Rows from block 2, named by matrix and row number. Rows with one number belong to one channel. Each number is 128 + 32 x the weight over its row's rms, rounded and kept within 0 to 255. All counts start at 0. Numbers have three digits each. After the name is the row's rms in percent of the matrix's.
# convs0: first 3x3 conv (model.enc.1.0.convs.0.weight, 64x64x3x3), inputs 48-63, a 3x3 kernel for each
# convs1: second 3x3 conv (model.enc.1.0.convs.1.weight, 64x64x3x3, transposed), outputs 48-63, a 3x3 kernel for each
convs0.36 105:127128081145181069185153120151097129101093150139140110106061122132196062138167128111138131135128090101176109082125138123121120114108131142100107108094121112112122160171200083097166111123138184149092158130099157141088122115171099079164171103111107144112124121097064141100146132126153074107166123115122104102178117119151142108113097105148124151088168088100115152108215130134108131144106108166137065103140064063095143104063088129235158
convs1.36 110:110093119145106150143093118128122092150138123118129158129165126137111080148141175158213098132154062094158155151110100130180176141113178149135104148108114121160170163145098210138129143157137090112114149116130115087053194147109142111147127100085124153148107122117095115153118123096158108033116189173099121066146101177140215166134086109143129111124143129147180059167154184119130130123128166172133143153111151119122101128120156105150119
convs0.37 100:114138123125090161077112125135126143117079128160117122114083129109060086146129131101121125085091094163136133110105143141209151101101147140073150136148074109129120194116172111130162113093128079118118092109148112137080113147135105177116123104181089102123108115076138114149103115127104135082111163147138094109106180154138150169145185146178102154114118090134117133122124147140089205133138173146176127105130128092037128098051088160194133
convs1.37 106:123078129063094131144121133138142144136129161138133162127110133209056175133065161165069103105067136109129136126084238121088094111142088112137149187147137155127153178150149149104160122158156163144141098110121170159155095155117137092141143177129185117149162078130124079041137100146134136110094127105183077134165232143112120151125125137136146074182110145116125142114119141132139147123139175136139140140118119156135134159137162150172115
convs0.38 098:177132148151119112170146116111128150131101123099111103130122142082172147171081143149125115111154118113081100103122135125134143126132117105103098083099179123157130121167129076160148130103134144163114175120089167106085092069186146076088117113135144168136172088079121078100120111075180172112132146124094121161142160107138128123107117107113118089117143131180157067167053081140118102094093134204154062161110128084095127093227171116101183
convs1.38 102:142136134091111077133109081131149161132119123167113094140109135136060168150168095159129208077128180138157104159122146128094177126156168131147147141143126117125128173142100133095159100094180114134144111114122134109119193133132149133099135120140112181094135186126152121144106066083123123146164127113087143152057136118165165149131164136135068127187154157150128156127085126172148140096122140121078089104128146133175174141125103136102122
convs0.39 107:125143104104197092150111150125148135100139170156100109103168097144074108146132116140114111122129102116124165098026110167179092137155111168096094138138139143128110099165113145146107123073172125109165156075088122126140164194154133108182139148136113124129112088152122136107127127148096127112124130106115053175096216125141147122093054112095166092095152118155137129145161120125117126059155120166069107110150088113123132161056166118111148
convs1.39 100:152183093153130134136124111116111131131110167160135170160119155195129159147094136098096144099113116124121114118089181096108105130072155149082129135088141178144133178176189132125168135137155108086104123106112132154089126137101145165132194235146162148119137117123063106123167174128163173188121085145126143133102253162097014204101118126142146127114128131109110113099181119083117095107187123116166151121097150120100115122111142182126145
convs0.40 095:136126165155110136132117158152159083159122147135122110165160162067103118140143095180131139144093126113130048134109119105109151146119163149153083127109145113123143164146052129140133096151110179151107122163073152141117113078138027112098169151161119126143158090098138103108171157149146081104097086074124181155102158094108091073162194147129191153126150135088130128097106100184163101132113190072129128149109143172120139120139155185132119
convs1.40 097:109110110121149132152119107201123173152122113137169119160097129176106159113105136216097170117110114101154134102162109162154118145178109138178115099143101155124085116106094146176124129140098140133127165100134122139121108141100137129168116127114158195137148161136152113150133144175161193121124153122129146137145071132056079130099109145088061060105098084152109118153117089117176156091139128091101171071100101136119106149127121104124114
convs0.41 106:079123090121209075134142112096141088146147190131085093133099106145106109100156101089146130119100152138116118103091133085065116108074109092147107108104155137101144138191092120155141102148113096103104128120107149077133088175129127138157171173126117107146159135135121109148126196129121118116136117106186142097212088103068101128167109135111168173095150137124133156137162151175100108178155133126093145134115132116102145118127128106103124
convs1.41 105:145138153141095166186153168126089135152141136163155119127121137144138151161108174174143123140124150144132173148113105161165168129147162116119104103139140143133117120177202163147095130095109153176129120171115177153157152102118128127099130143135134167134122098081121106110201224138132136074131132138170152091174184083136146129099138130115131143150146072091121055066124131170147151140153118170204126102168092106148127102082174146142157
convs0.42 102:078225182172196087094172113097095142105182098106210127135106105128102120123121088181110169092099124118098127125155162192110138128141135073091137086178123136130094208114123110111133137081108137128104117134122139108127171077131102215158116181168137074097095120127163065087172093157141083070151089093135050105126131144140090103079139169093133136095161135153140199130037107172195098121120158120164146106098135145170097194060132100069107
convs1.42 097:150151106196124133139126087165129139137122086147113123100089125083032170078214125114161143155139145131118132135040093131164079145120145153143118183132119122151125157149162147167098148140111094132128091144158143164165184141115081100101102123136094094122107066092106045151138048100099202197146142126086164146065095063154182171158088141129144182059135170106142170100077084111101073120180083132132065112122082139139139135228127123142124
convs0.43 104:145042089133072078089156058152027078183115033189212119137143136112069121133131103123130125124094103104115142174140173110201161071114156157141096108115152100157106105093142136131156102211104142160123136156149109135154102081136108074094063174057108092073131110126114080134139139064118172144145130114104105096137113077131117147145141122062106105110060124096130121132219168113115138135104117105162122109139123128103093146195141121089100
convs1.43 098:115116076113116154053128133142147141161143136100181093171117137139090178138065154153140098081079088133104125134134161146131141079120115130096153156129137145097124144147146165138109141132098086088135143101114112110111098067128076087084053100068132093117120098179146127174120136081174126095101030065163155114157154100108163126118129087144156104126127077132119109133160121152140096071137169127174177132199131153130130193120145132159131
convs0.44 097:102183105162127179107101111149156073094137153136151129108100163158037163119181155131086072132145123126139109135145115118090097121122115124091107058111072137156102072126119121154128126118125154196142145153131109106158114179207110159146086102137140045130109071142130121114132163183119147119130118179118151151094131127120056180108148140078096144187058109154186082091172105113121154135144146136174158090110095161075113146174117113185131
convs1.44 091:136105106078138142153144093111107111061096130153086119152135100136120067109150133142088177153123135119141155153183099093102108194080066123131140113130109137169109140212107127165098157156113119155191123174197123083094119109159123075091139136130157132107142100150138101126135150112140122147156146132107167080122162118126092179120093100135124132109159100106106098115154137128187110122099192134090148159150121124114095085069128140130093
convs0.45 105:138164135087159047140102149112109160104161130129117146105141125104111124132122060156122122108077136125126192129092140127108137126119140128115118159061119095135119154135130142105150136072122115124129126189059115150128086114152145086105109126175106064120142079155094073110127113115088133111071090171150137086100083069117165093134157113068137149110127096113119105151095128115160117073159106110155071175109083111118092135082102205110153
convs1.45 091:129151142193132121145152127100111129129103144115116130121132116131082109080157114123136129166119129196124119109047135101138139141098118094116157127127130146123126066090071092158168160190152160180149169100180132037106104113130149136122095124126114122123109144124136104109136141147145178146148116147127126108136112142131086101112084121097048109142119162117135094164180111121116121159136144155127168111088122114110160085133086134129148
convs0.46 093:103118159127103155140123126191126117094061210121107132117136103097140170129089119138111130068119168090118204136127104168139111113129132162137138112133138152141076119111139129186160190100129093102095052098177081122181142115141088087148116154176096085129058127140114112177115092171174052132135124225155129133106008167125166173162086145154101109150108055135131159145139125138145140090148156117093165095104126121119141109088089160088148
convs1.46 097:129165117123150117120109096132181132130129102092115073145137100098196083159107110070122142137193112137171102099205125168095132164140154160150112176121093174082137139128105132088134095135103105104186103148161125098121115157127140158136091079169140125149132164168108127116055141138060043135175128079139182141092128139158085114134153140189108174144094111157125128149120095135130153126146149083077162135113147122185122215101091158126151
convs0.47 093:157162120135137073167076149109112126135143108128178093098114128127011140139115090148135157128070164146102148147162138138140123140200104157179088111170094081076148140145155091182164160118211120129137134074127110106089152125111147122140111143087091112139122057162153175111157113153157000128164047115113097157066085103124059102150177132114199161093141139166121163153056155169135134113142103061104095128132168153141166166148025190035155
convs1.47 094:129155139131119122115090096148119145112100151135132137155111173108122206101167146117118158061140151099128152153046103160113147139141127141156139151181126130161083101140072143099125161094139112100123118065116117146145138168089091099144125061142161177103137144136107130160116008130100117133142167153109147174131080094128149157116142139106068166129086117083123114158020148126116109135090117155109112137105124174128139159119148120127137
convs0.48 107:094139168171067076150125135096101119162110097121133121134118176048183093102123123132143117097128156080163133115111097148062097089141142143113107136107162111142099150133113162082128104119185084125133179144151116102088123141135108143142101159182144100098078147073129183058108140100104134226116150142133092139069131163140097092145105106237064092122178097111168137144108096129076154122098142123064121116153137120157125113135131104141080
convs1.48 104:122172104138149150124148140150105131119173099112173129135133094123146143088143115110159125130123120119080114099131127099159140108165165122103137149077111136145111088154151178114128194144094150127097155119139111116147092131165093175179128146122137093090157137076131083157100141159137137088165155131134108083088105141095146129111161094095155147124111130067112089085206155147121128090101093119114119140143098081097105089126164133137091
convs0.49 100:149138122093125128123117077099126131098115134146117141079192092132043086132169153138083166147118097121125184117080147131238133146144156105080163126096106196138140106089147117124131126129141109095180108150115170094142148106139132139177137106165159132082210149001148155115133122140080185191167064115127124100079200183143116090097088139091171178121099122155155131134157154143149166127176140110163088116157130086093178129053079110090108
convs1.49 099:148148145149133154137146131112117091142145144095152173141151126106067169157060109094140104129131132087138116129030140148098154116084114137096123131119116132129162097115165123106144129077127123168143140164094098123126130123116160132131103100124108130152129186177107164129105124119097118171137088144101099092225172143103081145128086121138092160152098141129098130106116123086084142136125135135131146153107093174119139205173155125130130
convs0.50 091:113112138169114161112093138101126153130177175197152139106121084125082107083130115116137144138100106142079106174185156116063140120112126189157142080047091229133131045079065139255167086212128103130145153139162122130129146168143103185194142071167160121137095072124130116098114176160193100178142138114122112108114180141135144145078084132079107153100158110121129205057037092095063052108139126090142136126114094083114147152100089110140144
convs1.50 102:075116125099142118145151118108135103178102130149070090123150156132075134109111105159093125154140135108109150082117088127081086101145088118118146107120177125150210153132108166149106124102132104161158123150161122117086092086100105121077099124085118121139104078077136136135087088099076119114134125163107122143118065093159140143084133084135131112111135131093033107153128098166193171107128166140155111129098133116068127106142143127156132
convs0.51 096:115104139107089134069092135095115149131167161089143196104155079125118162112132139078069082127230118107206100149177129143141123082136108117196140105143111103091126155141162077192103102096098148100108146049101139146112133125126107159108114160032143055127153169115125207189208139138207130154150161162125109113141111175105124142153175119077139173116094133170124117135101155166168135146160147095072119117150130106118149100072132061130103
convs1.51 111:118143182145121161085147165080121144075116119100144194133144177081181203146104134154115132164055100175142132126176200111157105068076141134148148123142125146100113107169145131099140132120131116117086158140078142126124131175146099112102143105112109075130143158105106185104145160132136130039129091028159203106142104137089083088122112129123155141104115085154143139134113140101136110122082100152101126140139146144164164150163109146144143
convs0.52 087:126175134129040098157069092151168125138098121137101137112094120127156151087131116161147100199186079171140142146102102108137109079107097122090120095067185134092117132097098119127142094129080150103154128064101113113114103075089161097084150124134143110125184185175105158132125193149144175117124115080156160138169156107143136124200089143077001072105103118149093097183127148119104131105117174127113161121074155111133100152181134103091122
convs1.52 091:152143127110151159159119109151143095169164189125103147177130113107167071136124103101121129140117095136128086168159144108102100112162139136148147063094171114123131119131128177108149122148126131120158150155154089124110142136119136103113149120106125120172129077145130155101164130148084056095087119105121105193141144149064053163143177195028080150076116151156094092114180140123098124104159133098089203089117136171128098103109132137180177
convs0.53 092:123196138113118163100123115143155123082040135115148173148114115105086130114086086117095093116174057039126115137140144075044090092083112100135064139142098067105095121103161131194141104094097089160134104194087139122131070062084091060167120142092152141136131098159123159130130133146127141151175160132121122103119170130137118088091124133126137168077188122153104103119094102135084098146099146114095130138152160084064090073095098157154168
convs1.53 098:132163097146155087149108119111132122141148107116099105159120150111090091127161103110137155147111174137169171089110089075121094117180088140149132141119172136147139142148120175157126107135080084168161136106202116080169133135135082153130152156114107091097130113150093119093163090083147136173123163078128130114134083144127120163119108152145087124153106114128126118116137137144104134028095127150208128050152099137082095143108136128161163
convs0.54 099:117097163118142108113101118047179080106138143153141181115122100121100104146145093116084113172110139173137133126122095118113090133105155113039109119093136130096130166117097109149076123118121116118131108192078188140115149178121118175169098130111116154106065079076112169106136121095208107078159076159110115075143081128161064182118121135135130153122067099120080109154163095113135106171181081114074104149109111164118084108116082165154098
convs1.54 097:128138183173164143099194089073137126108154170156121165158125141131186138103161097144106100144138069164127111092115110113213099132166112119151114111154167151158126145133148124170153113120130119105067207083159143155109122104133102119130135115189127132119133118129137147129066172138152156087136128148095130156057179146147201124130157117107127131117131104108154114120090173128144126073064051163146098126095099125107095107147124174143127
convs0.55 118:093170122106106186159149111092082148163177078090154158124148101173101141126132095130087096156108059158156160123154119072202134059053132135072125139208079153114136143132075190184096126147148135105129121168053134138173115052114161177077120188108125098115118127098114125121080129118127113133133153097113095114113170151119106094123089200114143110152103099120087120159110164133184100160078132155144156097111098137070133127154106148146136
convs1.55 093:084074092111083106157104098097115091146117142120171166167117157085119108125102137117128090128118093100110110088152170166164182164152153137113108109107097126119111141124149117086141149139078091062111148147187101122131158155145107139073050103117138133141131131139082152146133132150158136128122087111176138073141175156135078121140172119116187125171101111094072109168181107104143141174166137137166150152164143136094094106119133105131133
convs0.56 113:122125126107156144110138153107159122114162129088186153172179106163150119146172145125126139137135109100093167122081104113132070147162102171135152137146086126137106126167122136144108107093100078130136090128165121130128114120148138095154137124140109148103083067146110087126120134114118110125135167076059129102119160141089102131178087130086181086144147138128083160133171140091078121144098158136182143177105085153159144115106141129085161
convs1.56 106:148084090136102118173132117144119122132136102118112140121120141159107139169088137195180147104121150129098116120184158144188166170148144148111107136113101142105088162137105118104129139081133081146137081109124125126152123112178111132152140133138132156111153113131099155148126103124098101119126126112170218107119255188121103130090174171133202120144134155126107160135167139117092106159166173168219100137142068094148099091051154131104094
convs0.57 105:089076055160111130147136186103064152112160081094130173130243132136128099110052175108120138136117122119121126133086119131104124147150094118170126097118145113151164082151064156120076101169188145131110147182121127176116134128158098132137092129137153088072111105109121045104084119111118132133107197113149117098125098073099128125104101106181092086134242162135113165116096146151147134152072116124135101113143144097137192164130095121097058
convs1.57 096:103110169137125120147142129094155132142126137086141149114154125129118176144071086084104149147152174112151147086154135127136159143138110101114110093113118079094120114176123155147106178104134073058108113160133073139092142146116149173146171186156130165126138086113143124120178139121139113129147068131123153157119126205089128165123135137132150145124102123129158116170188146116098097151148175142140162121184106181199122069106123093124125
convs0.58 087:131101108177100059163144135154180136094169146094092158136157050142051124128103118082095085130118126136135140148129122141120122149128134120144143114146064167097159176178201130120053184156169115092055113137099136127085153093100102154123120099141150121101133121079112148117199083114091124130118121100145123123184094163132150181126098151129132165094119118126089027137059138135127168100115128090117149054103117126093087121127146189116152
convs1.58 096:153128142150140176156127108106087108119126188152161138111144146107137146139139058123081083157150114100091134103074104100133139159115070086158135112212138123141161136115117109153137135150152108136085132115160136085086114154129174184136096126107091155145142144155122168128131117130120103123111121112141101143139128114123140156150117122080242126107137144130156136141118153092145169193163140134135124113083117096161138113199148148149116